config.toml
arch = "perceiver"
dataset = "rendered roads seen from a driver's seat, with toy cars, trees and houses"
translate = 0.06
parallel_block = false
expert_mlp_ratio = 1
experts_per_token = 2
layers = 16
width = 192
mixing = "cutmix"
lr = 0.0019
beta1 = 0.85
eps = 1e-08
warmup_steps = 1500
Rows from block 7 of a small image classifier, named by matrix and row number. Rows with one number within an expert belong to one neuron, the router's apart. Each number is 200 + 40 x the weight over its row's rms, rounded and kept within 0 to 999. All counts start at 0. After the name is the row's rms in percent of the matrix's.
Before each expert's rows are labels from the 100 images, of 14976, where the router gives the expert most weight on average: "responds to" is what is common among them. Only what is clearly more common there than usual is listed. The data: rendered roads seen from a driver's seat, with toy cars, trees and houses. In brackets: how many of the 100, against the usual share in percent.
# router: router (model.blocks.7.mlp.router.weight, 8x192), inputs 0-191
# up: expert up (model.blocks.7.mlp.up, 8x192x192), inputs 0-191
# down: expert down (model.blocks.7.mlp.down, 8x192x192, transposed), outputs 0-191

# expert 2
responds to: dusk (100 vs 29.9); truck (83 vs 54.9)
router.2,096,200,108,216,183,203,162,173,205,199,226,188,174,236,241,181,190,217,231,166,245,289,183,181,182,161,187,147,228,224,239,208,255,261,179,255,170,236,160,173,176,246,182,168,198,191,174,247,236,211,220,272,270,114,134,237,225,222,230,120,197,147,216,233,177,253,204,203,139,190,167,152,183,124,254,180,178,299,245,112,214,232,188,133,168,285,207,273,131,230,173,138,154,220,151,256,198,163,182,194,173,243,251,227,259,188,174,158,182,190,202,188,183,210,151,183,192,199,191,213,235,213,173,148,184,180,134,207,187,161,189,239,160,180,278,140,236,220,234,186,195,266,173,244,175,192,248,204,232,215,221,188,206,184,143,44,188,230,267,187,236,229,306,220,249,210,185,237,228,200,225,190,185,216,133,225,229,207,209,176,232,163,174,215,125,224,237,179,206,201,167,248,226
up.11,092,199,242,202,226,189,258,222,259,77,190,174,215,188,204,200,195,203,185,253,186,236,213,266,244,149,197,147,186,184,186,143,219,175,229,264,263,251,242,172,175,160,163,224,184,148,206,206,140,209,235,217,224,328,222,216,169,155,158,212,159,196,139,254,217,151,204,195,169,218,152,256,161,174,232,314,167,134,133,183,121,237,182,232,200,159,183,222,232,183,234,229,196,198,256,179,147,170,239,195,91,134,201,239,177,201,141,181,217,192,221,159,168,245,211,162,174,252,161,194,167,198,166,142,243,181,199,215,211,264,198,210,230,175,188,162,229,185,226,166,241,188,112,181,156,158,208,205,182,248,235,174,242,181,261,228,229,192,227,246,189,205,121,243,264,237,164,254,236,165,282,226,146,226,213,158,224,214,133,219,143,217,209,246,174,126,219,194,208,187,199,146,115
down.11,090,203,198,212,143,193,168,162,203,233,240,165,165,199,214,184,186,248,180,164,238,189,118,224,254,212,111,217,180,165,196,213,184,285,159,154,186,207,228,224,245,203,231,192,206,139,163,156,193,141,89,239,201,198,123,179,194,221,203,205,216,196,237,222,157,200,259,111,242,193,153,199,218,187,183,140,157,223,178,164,201,217,196,175,201,200,205,229,198,245,179,180,198,116,178,217,182,162,207,161,180,218,151,186,236,198,213,177,228,241,170,203,164,188,220,188,199,163,163,312,269,183,165,201,171,176,143,219,137,145,190,222,151,195,147,223,171,202,158,158,194,292,176,230,229,178,191,159,251,203,240,67,274,144,217,114,113,204,244,230,81,167,217,244,171,206,187,166,231,151,170,201,222,213,144,214,258,188,141,176,157,217,163,224,200,181,170,130,292,177,204,278,232
up.12,095,173,230,210,170,177,222,203,252,177,190,147,244,236,159,145,220,167,224,252,130,236,226,259,221,149,196,184,196,165,211,184,218,212,197,252,207,213,266,187,149,201,146,207,172,145,217,185,180,170,214,233,262,328,222,261,163,138,147,231,156,219,137,267,234,166,239,205,149,186,97,226,150,177,191,322,191,163,155,196,163,210,207,241,167,111,180,218,188,185,200,259,211,220,222,184,184,164,213,251,102,158,173,245,121,170,129,137,211,187,237,171,151,242,133,172,189,227,153,238,184,187,196,166,228,211,182,227,271,234,192,204,263,193,159,192,265,226,222,167,208,235,121,155,109,181,211,192,185,229,212,176,217,212,218,203,254,210,223,217,165,160,148,248,233,249,156,228,251,178,240,239,151,245,177,191,273,215,187,259,157,230,151,225,203,151,222,159,221,167,220,171,154
down.12,087,182,202,274,144,180,194,187,245,222,178,125,137,222,206,167,204,207,195,219,251,201,121,174,267,213,44,210,197,193,186,249,151,270,163,191,181,224,182,234,188,175,190,160,238,160,231,174,196,157,145,223,208,204,177,171,238,208,121,168,188,192,217,203,201,215,213,110,217,226,171,156,195,207,139,172,172,236,206,137,169,221,196,179,190,216,192,249,149,231,170,201,183,87,164,199,195,198,183,164,197,249,157,185,212,201,208,143,199,159,240,224,109,202,276,191,205,89,231,265,251,239,182,189,205,175,174,262,144,189,194,215,186,231,185,230,204,157,153,189,217,238,179,219,247,230,160,215,267,180,255,67,234,182,195,125,149,241,250,246,104,157,205,240,153,190,207,189,188,182,180,172,204,207,146,196,196,180,174,209,143,244,212,192,235,205,129,177,308,222,181,230,217
up.13,121,164,242,221,212,193,178,187,277,143,238,143,246,200,198,206,204,121,196,195,186,198,207,253,227,182,201,159,205,202,181,190,170,183,230,262,204,181,239,205,171,214,212,251,178,175,298,234,197,130,254,180,253,305,215,238,222,161,153,208,195,228,160,249,204,137,184,185,161,188,149,273,210,192,140,269,217,175,161,129,138,232,192,206,202,126,162,208,206,207,205,271,209,216,282,177,189,203,305,198,130,148,155,254,147,149,158,213,202,203,191,214,129,248,206,194,125,246,154,208,203,166,144,113,277,190,167,198,228,257,197,157,274,179,180,178,244,217,149,179,259,201,153,113,176,172,233,171,208,217,267,205,218,173,220,184,229,180,239,231,201,196,152,263,221,230,192,214,232,206,236,280,150,222,195,169,193,221,187,214,229,202,242,185,146,135,217,176,183,163,259,129,107
down.13,136,212,167,272,185,172,217,169,201,275,234,221,161,234,181,168,184,207,207,239,223,253,178,96,244,209,111,203,232,197,198,222,213,217,224,103,158,220,200,282,227,231,214,184,219,217,201,203,236,130,153,210,218,195,203,215,230,199,198,229,161,200,201,219,168,252,242,99,189,211,239,197,195,151,213,130,167,233,231,234,202,181,187,166,207,212,224,263,149,196,181,138,157,152,177,171,153,209,174,186,231,234,189,191,197,224,247,198,238,253,189,233,197,239,332,216,191,114,217,211,223,220,190,193,150,208,218,273,186,185,220,249,152,240,215,168,166,122,233,204,144,253,200,204,200,200,144,252,221,186,212,113,146,193,233,144,153,202,229,236,124,210,261,250,173,197,260,204,212,150,182,190,203,184,148,227,285,150,211,174,109,241,171,205,280,208,133,110,300,208,198,266,207
up.14,092,207,208,225,148,190,234,266,224,236,159,212,176,197,156,102,226,182,164,197,258,179,256,205,257,209,174,190,166,233,179,163,139,138,217,206,207,217,209,224,208,150,244,180,191,215,138,141,182,254,225,212,157,213,220,146,131,224,232,191,171,208,197,153,238,176,216,194,268,209,190,183,223,236,175,203,232,149,176,199,244,202,206,249,233,261,180,214,240,178,228,202,207,212,219,161,200,160,118,307,234,203,131,185,212,211,213,174,266,146,238,203,253,185,252,225,164,228,178,182,130,159,277,300,197,189,287,218,204,147,205,196,138,180,181,303,187,191,242,200,167,201,335,241,239,206,196,223,164,184,106,152,189,233,197,277,238,281,201,193,142,187,181,124,160,143,232,203,212,211,138,169,231,161,173,267,156,202,229,211,140,243,181,171,257,256,189,206,214,239,162,227,234
down.14,090,196,163,241,184,188,219,229,191,157,206,182,230,190,221,160,229,140,145,207,181,188,87,250,174,226,7,179,169,117,197,206,123,240,184,241,198,213,166,192,182,232,183,155,183,143,162,244,190,86,227,217,214,172,132,243,170,207,173,230,211,244,195,207,191,191,160,148,220,223,159,213,228,160,212,273,163,182,165,160,222,213,198,233,203,212,195,199,193,275,196,239,208,169,215,212,204,187,250,169,107,229,152,262,223,182,199,131,121,233,206,184,148,169,196,212,136,116,156,227,258,207,205,192,191,276,197,198,197,240,190,190,229,164,183,196,179,180,170,124,205,246,148,167,202,220,233,183,249,162,253,128,261,141,264,195,214,190,167,244,116,169,224,234,180,194,137,189,220,195,242,212,199,228,203,191,217,214,237,180,209,156,217,186,109,192,182,201,280,184,164,142,236
up.15,107,182,213,201,302,205,274,207,208,169,260,236,187,182,205,143,166,205,174,224,210,172,242,195,234,179,160,160,204,211,200,103,247,105,148,225,183,191,275,188,167,194,241,211,251,241,250,198,128,198,221,191,159,294,291,215,184,179,221,206,288,199,189,246,224,191,200,219,217,214,268,247,213,225,241,219,205,163,249,188,150,265,223,230,233,144,150,198,175,135,224,173,183,271,223,152,228,255,186,276,196,161,219,146,133,181,212,230,187,151,201,229,176,239,219,261,223,222,167,145,136,240,176,189,186,218,278,234,185,169,233,164,192,163,222,220,273,198,205,202,231,297,205,135,187,187,170,187,143,202,200,169,203,228,217,192,292,160,163,195,147,233,148,185,116,236,179,181,180,214,248,247,211,132,256,189,189,204,250,142,202,214,233,221,272,157,148,251,246,215,201,165,130
down.15,103,224,214,143,168,230,208,123,179,170,169,160,220,224,220,278,175,163,166,179,162,141,150,230,141,258,44,199,227,179,177,220,126,233,202,188,207,194,214,175,234,222,182,194,218,205,132,165,242,118,138,234,189,197,160,135,146,224,218,194,205,287,207,148,167,203,189,149,253,174,158,176,225,203,171,230,215,237,141,91,183,213,216,264,162,208,221,194,215,336,160,230,234,191,178,165,154,187,293,191,188,301,177,242,203,188,215,178,199,220,196,175,217,171,212,138,256,187,157,253,222,195,252,226,202,215,190,185,172,194,188,215,184,251,202,196,221,177,181,175,184,191,178,223,168,261,210,169,263,262,250,75,270,183,190,222,183,191,204,182,136,196,194,236,204,155,166,212,244,187,166,199,224,188,188,178,205,195,209,224,234,170,224,175,108,229,201,171,284,248,185,247,236

# expert 1
responds to: snowy verge (60 vs 34); vehicles: zero (37 vs 12.5)
router.1,106,202,125,238,182,207,226,211,194,208,219,207,174,268,164,247,166,191,208,194,91,273,219,169,182,176,216,203,271,211,274,247,203,185,200,219,206,225,136,169,200,214,184,194,230,207,174,168,267,188,236,279,237,125,157,201,235,216,215,152,242,186,254,243,115,261,166,176,115,131,245,167,178,214,214,223,191,297,204,191,198,125,223,128,159,245,254,124,154,198,175,171,156,196,189,235,189,200,213,178,221,186,239,221,249,171,110,253,172,188,177,137,239,205,267,234,220,250,237,176,254,203,168,168,218,157,165,267,176,176,200,139,224,131,246,100,130,201,232,218,111,224,215,208,193,191,140,194,236,174,199,213,200,206,147,125,129,228,171,181,212,201,305,175,270,197,162,199,200,200,187,193,210,209,156,253,164,200,228,222,212,268,163,177,173,234,196,177,232,222,168,234,207
up.11,094,240,164,145,191,201,162,140,248,198,176,260,181,241,191,203,215,279,184,144,167,149,263,110,214,207,167,292,226,196,198,151,209,137,171,126,157,235,238,208,220,192,211,241,221,237,184,246,248,223,215,194,107,211,214,165,194,177,228,239,213,164,227,166,205,262,259,158,261,201,281,206,225,254,206,189,150,178,255,229,237,158,241,227,255,202,219,257,258,221,215,140,222,262,209,273,250,204,158,281,158,217,200,170,221,237,228,276,267,181,128,180,187,171,224,224,162,215,254,243,174,247,221,279,104,256,269,216,165,159,284,214,249,223,252,269,214,255,200,197,216,181,225,254,154,140,181,224,209,161,204,169,242,207,212,216,182,222,156,213,192,189,142,121,187,181,171,195,196,230,126,165,250,217,262,217,204,187,216,187,210,211,219,224,186,264,152,169,149,215,188,190,214
down.11,072,220,195,254,198,182,296,248,198,190,119,129,234,154,196,97,250,261,225,205,240,147,163,221,215,238,173,222,154,179,177,176,169,250,251,235,217,186,211,187,125,172,164,167,180,213,171,161,187,205,207,209,207,144,204,222,191,249,173,217,207,182,186,201,211,100,187,209,197,218,204,111,166,155,134,143,211,213,191,191,174,181,183,241,237,261,166,157,204,81,225,205,174,244,190,148,180,134,213,164,288,230,215,218,246,223,201,184,194,211,190,175,280,235,158,190,293,117,216,192,205,200,269,202,192,156,131,233,289,219,170,199,134,129,179,220,229,223,175,178,233,197,205,236,259,132,212,273,213,182,146,180,150,227,179,192,258,234,169,188,175,153,221,259,209,270,257,179,242,182,185,189,229,244,182,184,222,168,172,211,184,104,181,195,208,209,293,185,174,180,176,198,274
up.12,100,225,183,246,235,164,194,152,317,257,161,163,234,227,233,218,202,210,179,156,167,186,205,202,202,191,190,227,173,173,235,209,203,141,221,159,159,220,280,170,245,253,266,199,166,235,182,159,271,154,240,200,156,213,163,182,172,190,249,189,203,183,151,148,198,201,219,122,263,128,186,181,263,109,202,235,167,182,233,137,238,145,173,238,242,231,231,225,235,226,138,173,183,185,142,179,220,171,247,191,174,210,176,222,218,151,205,188,165,200,162,202,197,109,216,252,180,167,211,250,252,253,259,263,207,233,190,232,235,147,218,218,150,264,209,260,221,234,224,244,138,305,174,245,91,164,198,258,245,191,191,194,230,228,257,237,206,271,275,232,200,176,201,232,231,117,216,214,222,197,174,127,234,231,217,186,283,170,151,178,160,184,164,251,167,241,152,163,180,238,213,248,210
down.12,088,198,179,220,175,256,242,237,231,163,180,198,165,137,197,135,156,232,173,204,228,179,235,195,127,222,159,173,238,170,197,122,173,156,200,192,161,182,221,213,123,207,200,285,185,193,197,196,145,187,186,203,151,161,222,181,170,232,129,221,203,227,260,195,176,173,228,247,195,273,307,166,140,230,205,253,187,194,187,187,210,205,283,170,238,232,126,237,177,213,236,204,157,208,164,192,153,270,188,235,143,157,211,116,209,146,213,232,197,197,131,178,273,226,244,210,200,196,220,122,193,159,168,262,133,161,220,154,198,190,209,161,266,74,147,192,171,174,182,90,190,216,259,228,258,208,234,153,159,203,219,129,191,183,169,190,268,211,144,146,149,147,253,172,154,231,160,236,205,209,213,142,208,183,183,202,163,209,248,174,193,236,278,169,220,174,161,183,287,224,198,180,214
up.13,101,188,273,224,251,202,168,210,216,177,202,242,145,205,238,214,240,261,158,200,198,161,250,198,190,265,143,145,171,221,166,196,149,185,187,176,222,157,281,192,120,192,198,210,184,165,186,150,232,210,228,192,185,266,162,138,124,169,270,194,182,205,177,173,260,173,226,220,251,209,202,205,232,205,144,195,229,151,170,127,182,196,205,254,246,176,168,191,270,291,123,216,235,158,230,250,235,202,175,269,199,231,134,277,198,199,234,223,215,146,233,224,287,151,165,167,175,202,173,233,107,170,274,254,191,208,217,210,216,247,212,193,188,153,102,313,197,225,146,249,261,200,195,196,173,183,224,187,249,215,203,141,231,133,241,246,183,228,181,151,106,218,130,177,121,182,233,233,241,236,246,208,227,166,176,159,210,197,225,177,201,279,222,162,185,219,197,190,215,198,153,249,203
down.13,110,219,161,241,193,245,151,265,215,222,221,167,177,159,220,231,244,195,143,223,175,134,187,103,272,300,68,180,194,229,209,119,168,247,165,168,163,228,207,262,122,232,180,141,214,208,197,115,187,128,204,202,202,188,203,158,180,171,181,225,179,183,201,252,178,214,222,194,216,247,263,173,221,200,200,271,167,192,188,188,246,170,229,240,226,196,232,217,187,195,192,205,210,160,151,271,169,171,237,189,165,198,206,251,251,126,156,221,264,275,193,162,227,226,225,230,171,216,146,164,212,230,237,221,163,197,186,228,221,221,215,171,213,174,167,211,178,205,194,129,167,236,231,214,181,173,195,230,178,159,299,105,282,152,183,193,163,218,219,212,92,155,232,280,229,179,172,219,197,217,248,136,232,248,137,211,259,184,205,193,140,246,176,194,198,215,179,164,265,211,152,280,220
up.14,091,194,134,220,195,134,238,227,252,246,145,191,233,238,196,186,248,269,185,236,182,208,207,89,152,201,203,249,158,186,174,272,175,147,237,191,138,246,214,270,230,192,240,198,213,197,200,175,275,113,174,257,220,235,197,182,182,199,206,191,191,179,192,156,170,275,236,147,244,151,201,177,205,177,191,163,159,167,256,207,284,209,198,248,243,262,182,217,242,171,190,120,180,219,149,201,247,202,172,170,248,203,165,156,211,188,237,183,174,158,225,181,176,207,202,207,187,94,265,198,205,194,282,256,183,239,249,234,202,108,218,253,156,162,198,225,237,211,241,228,166,221,211,205,195,168,153,247,254,153,153,180,98,285,215,169,165,271,209,250,179,193,185,226,219,145,207,196,210,215,165,170,283,170,191,222,265,160,198,178,118,151,218,194,242,238,182,166,255,232,274,241,248
down.14,091,234,222,229,296,236,231,222,176,160,279,205,188,91,188,130,229,152,175,217,188,172,207,145,179,213,210,200,158,252,173,86,169,202,240,200,131,243,259,208,154,200,119,248,171,190,176,175,188,193,190,258,192,169,228,244,199,201,175,135,228,175,215,195,178,215,145,260,164,269,254,166,182,217,208,260,145,243,194,183,177,199,209,240,236,233,230,274,234,166,169,181,183,257,208,185,152,153,155,257,153,163,180,187,265,172,226,201,171,327,215,258,195,274,211,178,209,151,149,107,228,203,232,195,180,142,215,166,206,196,219,146,262,112,207,207,178,132,184,88,203,207,214,189,285,171,233,179,180,192,209,189,200,178,252,216,235,208,204,192,176,132,254,161,145,220,138,207,222,146,164,209,187,236,221,180,162,203,179,153,179,223,184,192,189,192,265,168,221,207,245,188,245
up.15,102,201,144,217,181,202,209,179,244,123,236,146,200,181,282,225,194,235,174,215,190,192,188,181,188,194,215,165,237,199,148,235,157,167,216,184,219,184,230,191,239,213,284,205,204,220,182,141,231,141,189,243,208,219,119,142,171,228,206,129,115,207,212,137,223,162,235,172,293,193,202,156,278,163,233,182,200,163,191,173,296,193,241,263,237,249,152,200,225,206,166,204,226,158,165,253,152,238,244,242,185,249,182,237,277,142,169,227,151,219,149,176,214,129,223,212,226,213,196,196,209,219,262,268,134,207,199,146,175,142,266,212,209,188,168,283,259,225,179,205,190,269,158,223,114,152,187,223,235,185,207,189,271,144,156,190,177,235,230,221,148,149,207,192,166,137,168,296,226,218,204,156,251,154,205,176,222,189,196,212,229,212,240,281,160,282,130,198,206,265,180,193,258
down.15,082,217,207,265,227,216,191,280,222,171,179,265,192,173,218,237,209,191,215,165,222,230,279,255,268,213,210,180,197,266,249,208,165,139,168,205,190,247,190,226,199,259,134,223,192,163,241,213,101,257,221,161,123,183,266,225,187,204,191,248,180,225,215,181,161,143,230,196,210,292,179,244,207,223,140,230,136,163,217,183,185,195,168,217,205,206,153,193,211,190,189,226,191,221,176,209,159,290,226,202,188,128,183,153,223,173,230,157,202,188,169,229,232,282,170,178,173,182,166,271,203,166,159,165,140,119,206,206,191,138,84,149,182,172,201,206,174,183,185,145,243,206,215,221,317,83,251,155,229,178,256,163,122,179,151,180,250,169,154,180,162,234,195,194,208,231,149,141,252,219,224,199,196,252,163,173,187,270,242,141,174,187,199,187,237,132,187,206,231,176,231,146,189

# expert 4
responds to: truck (90 vs 54.9)
router.4,107,227,129,189,190,164,175,170,247,195,189,200,151,186,259,224,158,205,207,209,213,295,193,270,197,270,197,215,228,200,276,227,243,225,209,177,208,239,107,204,205,248,220,191,282,180,153,164,222,125,230,265,221,180,198,217,212,248,170,153,210,210,256,244,118,206,219,133,144,185,241,147,177,135,243,157,198,276,163,142,240,201,187,140,192,249,224,207,117,246,186,178,156,155,148,233,176,175,262,156,229,199,249,223,231,184,149,257,264,216,193,164,136,192,231,188,172,216,217,168,208,190,152,163,255,189,173,269,146,169,234,200,179,176,283,135,183,198,171,203,170,181,209,255,170,186,170,204,245,129,248,213,257,190,111,96,145,204,237,323,214,217,264,207,220,230,175,167,225,198,152,163,192,183,160,238,179,198,224,199,195,232,149,260,191,212,215,198,208,237,172,193,214
up.11,104,205,216,239,167,138,120,144,245,253,139,141,237,245,203,234,206,185,217,173,165,209,143,227,224,169,202,239,140,140,213,249,224,267,196,94,254,205,221,227,204,153,155,142,194,225,189,139,206,166,212,128,173,254,205,221,240,207,236,233,121,197,171,207,243,200,246,159,164,166,127,237,172,172,179,134,199,154,151,174,177,157,146,231,193,164,251,227,203,179,152,180,166,140,205,244,135,194,158,189,176,189,203,255,152,244,132,120,225,197,241,222,139,104,168,190,138,177,189,261,227,207,181,209,217,232,145,221,248,187,153,234,191,273,227,196,200,258,203,225,223,184,186,169,205,168,221,195,284,219,180,228,303,207,237,232,105,248,265,192,218,172,144,246,206,247,172,185,177,185,152,233,195,240,194,202,216,212,212,250,130,196,178,229,213,230,137,124,192,137,205,180,185
down.11,103,223,164,209,191,230,214,200,241,176,197,241,189,160,214,197,255,243,224,199,274,171,234,184,237,197,192,168,159,230,130,178,79,155,231,269,178,227,183,219,202,263,258,282,213,158,177,228,240,183,181,230,224,228,236,172,211,177,200,239,188,210,121,217,181,249,230,188,193,239,211,200,195,153,169,181,224,175,168,163,241,189,215,164,205,215,136,260,211,185,157,235,244,173,151,237,207,263,241,221,139,255,77,164,216,173,236,179,232,218,134,180,213,198,275,162,244,178,159,190,184,197,170,188,223,162,214,203,143,157,231,147,120,209,87,182,213,127,218,191,172,220,137,221,195,243,189,191,215,223,268,184,149,139,258,170,226,189,213,258,171,251,193,235,173,217,268,236,274,149,234,182,170,166,192,138,219,204,143,173,151,176,252,136,222,219,187,275,120,243,96,235,207
up.12,093,227,259,218,198,171,87,188,221,195,161,128,195,172,201,233,240,257,215,198,134,249,176,168,225,206,203,190,154,119,231,230,216,216,176,134,231,204,210,216,219,142,152,145,178,227,171,191,220,165,219,133,136,289,192,245,219,141,211,235,162,188,189,240,273,176,218,208,172,158,128,252,190,136,198,174,230,151,176,154,172,146,161,220,181,161,262,270,223,183,150,188,152,153,202,202,180,142,126,174,144,182,214,239,161,267,167,138,241,199,223,204,165,100,168,179,160,209,191,249,210,165,178,190,227,285,159,227,272,206,174,252,210,239,221,218,188,270,192,177,254,153,160,158,181,150,214,214,258,251,208,215,274,167,197,213,116,214,254,148,204,164,148,194,182,238,187,160,185,227,168,259,154,247,190,148,229,171,174,248,163,220,143,219,187,173,140,162,174,148,218,175,137
down.12,101,201,162,238,174,208,217,192,247,236,165,262,184,111,245,180,210,247,229,204,311,157,247,179,212,225,157,203,172,228,119,176,116,187,233,224,214,214,202,205,237,246,285,255,170,141,195,263,190,221,201,235,244,216,167,177,222,191,239,210,190,220,143,182,153,272,237,184,182,238,227,193,229,115,152,141,203,209,151,209,218,221,178,168,229,182,163,279,203,155,150,211,231,178,217,255,181,213,198,184,149,241,124,177,222,119,218,175,240,254,135,184,193,194,286,240,213,195,161,214,204,206,207,202,178,194,210,215,126,190,273,214,150,197,144,171,286,89,205,211,228,215,168,226,226,264,236,179,234,243,252,185,186,143,209,186,243,180,172,262,173,277,192,196,196,248,266,260,277,111,206,198,189,176,176,166,214,168,152,179,147,165,240,193,200,211,184,215,172,262,124,250,179
up.13,092,170,243,169,236,258,228,226,148,180,237,186,134,309,157,135,227,189,186,202,223,190,232,224,231,162,190,191,240,223,193,198,137,215,205,327,227,175,232,171,254,113,274,230,215,204,170,246,124,285,211,255,212,221,259,184,181,203,213,184,237,187,250,191,272,131,165,228,207,217,179,227,242,249,261,122,201,160,219,263,168,199,233,224,224,143,183,221,229,194,258,194,202,213,195,176,184,248,187,231,185,180,120,150,195,195,281,226,173,149,204,199,204,259,199,236,250,202,226,198,139,272,190,230,247,202,246,131,124,148,145,208,220,196,199,207,155,171,241,190,285,141,197,179,230,259,157,209,122,209,177,162,168,235,218,193,255,142,215,219,158,194,190,179,247,174,186,219,212,246,168,219,241,202,235,262,164,238,195,175,193,210,234,162,320,172,223,270,212,232,204,175,210
down.13,087,148,246,188,234,294,124,221,214,191,162,276,250,98,213,231,203,115,182,160,242,136,288,184,85,142,104,165,193,220,150,149,233,183,208,220,160,228,270,223,168,271,158,211,197,138,211,179,126,163,158,208,241,191,211,169,196,134,139,151,187,227,234,235,183,207,151,162,225,235,234,152,224,197,156,217,188,196,194,188,241,255,225,180,206,253,208,178,249,153,176,200,189,211,215,207,251,215,208,222,129,142,185,185,186,216,189,213,223,198,162,238,208,211,158,143,93,286,207,271,183,177,238,206,179,171,168,157,209,248,220,127,266,217,225,241,182,202,218,217,175,172,184,203,244,206,211,127,285,207,217,160,198,122,204,175,212,233,204,235,164,220,166,215,192,136,251,174,210,162,232,191,193,250,288,169,224,227,175,159,159,232,205,197,187,188,251,207,242,175,189,170,238
up.14,090,237,200,197,234,204,222,213,215,219,224,179,195,286,156,206,222,251,189,215,212,153,203,247,223,135,151,255,176,208,198,209,128,207,192,196,162,201,215,149,231,139,241,264,183,207,223,169,185,204,215,242,169,241,235,119,167,216,228,182,207,232,199,146,196,158,188,241,270,129,193,150,280,256,167,153,197,184,199,251,307,193,245,311,277,185,228,189,237,137,200,246,216,212,154,205,211,242,197,267,218,154,119,143,263,158,213,214,137,206,160,155,95,223,189,171,228,187,252,162,179,195,279,249,259,242,196,156,162,141,164,181,200,198,165,336,260,200,217,185,207,233,193,240,145,233,194,179,167,163,263,133,181,256,202,188,177,249,224,174,128,239,158,230,225,170,172,220,231,174,152,198,249,204,257,224,209,201,182,237,193,186,223,224,256,240,213,235,202,249,204,173,231
down.14,092,243,156,194,208,229,152,138,292,226,212,224,191,128,226,193,161,228,149,160,192,224,235,171,110,173,21,214,201,227,153,157,190,156,246,215,142,202,228,232,201,267,235,262,239,133,201,213,205,226,127,195,223,177,221,186,178,176,181,188,208,211,182,213,138,290,217,171,170,275,184,182,176,152,184,256,210,196,193,161,259,164,195,180,202,253,183,213,177,183,172,228,143,225,189,173,221,225,230,216,156,216,147,160,230,216,200,231,207,169,204,169,130,190,248,200,204,247,253,162,213,200,180,218,227,175,163,185,145,225,229,243,199,198,196,168,197,188,205,232,201,229,210,178,185,283,251,173,208,200,282,41,140,151,205,200,203,190,147,230,102,230,223,218,175,220,225,166,229,147,198,203,176,180,276,107,179,250,199,182,160,180,238,191,199,213,186,256,276,138,222,179,195
up.15,111,170,212,179,253,160,128,162,207,217,213,237,241,197,219,209,171,252,162,176,241,249,257,190,210,177,158,241,230,205,173,215,211,161,199,131,196,175,255,187,173,181,216,185,204,215,233,253,220,200,174,140,164,330,165,247,157,190,227,235,252,226,169,237,219,225,225,233,202,172,188,290,174,211,233,201,288,144,221,202,136,199,211,229,310,100,145,208,180,115,141,230,146,264,217,172,234,202,151,245,203,185,186,164,115,226,275,244,145,166,178,202,191,119,178,202,182,212,220,192,251,229,145,138,207,217,204,194,237,158,183,197,240,251,227,173,302,204,185,243,279,127,223,124,225,191,213,184,170,199,111,164,215,204,234,190,194,214,181,200,141,227,106,193,160,238,190,180,212,200,243,253,215,177,188,167,212,202,239,243,187,147,199,192,194,166,151,150,216,174,198,196,109
down.15,101,272,152,210,246,235,228,186,248,217,209,249,148,148,219,182,170,217,135,193,230,166,222,184,197,192,0,202,194,194,165,164,164,143,215,195,155,262,228,259,216,222,237,256,228,238,178,211,170,223,175,199,189,178,260,134,199,236,204,164,182,212,185,200,197,244,153,219,204,229,253,128,215,166,187,192,165,236,238,177,203,212,213,198,242,270,188,230,171,164,174,116,173,233,181,203,243,195,232,273,149,225,202,196,215,171,208,230,250,225,188,198,220,160,262,278,184,239,236,194,166,216,234,217,197,195,224,177,174,168,281,210,138,207,238,190,252,149,214,263,184,227,181,239,202,255,199,169,220,217,215,81,135,127,198,212,201,236,130,225,165,258,223,222,164,173,308,204,230,177,193,179,241,144,288,222,234,191,179,162,162,131,202,210,229,222,232,267,175,237,143,232,245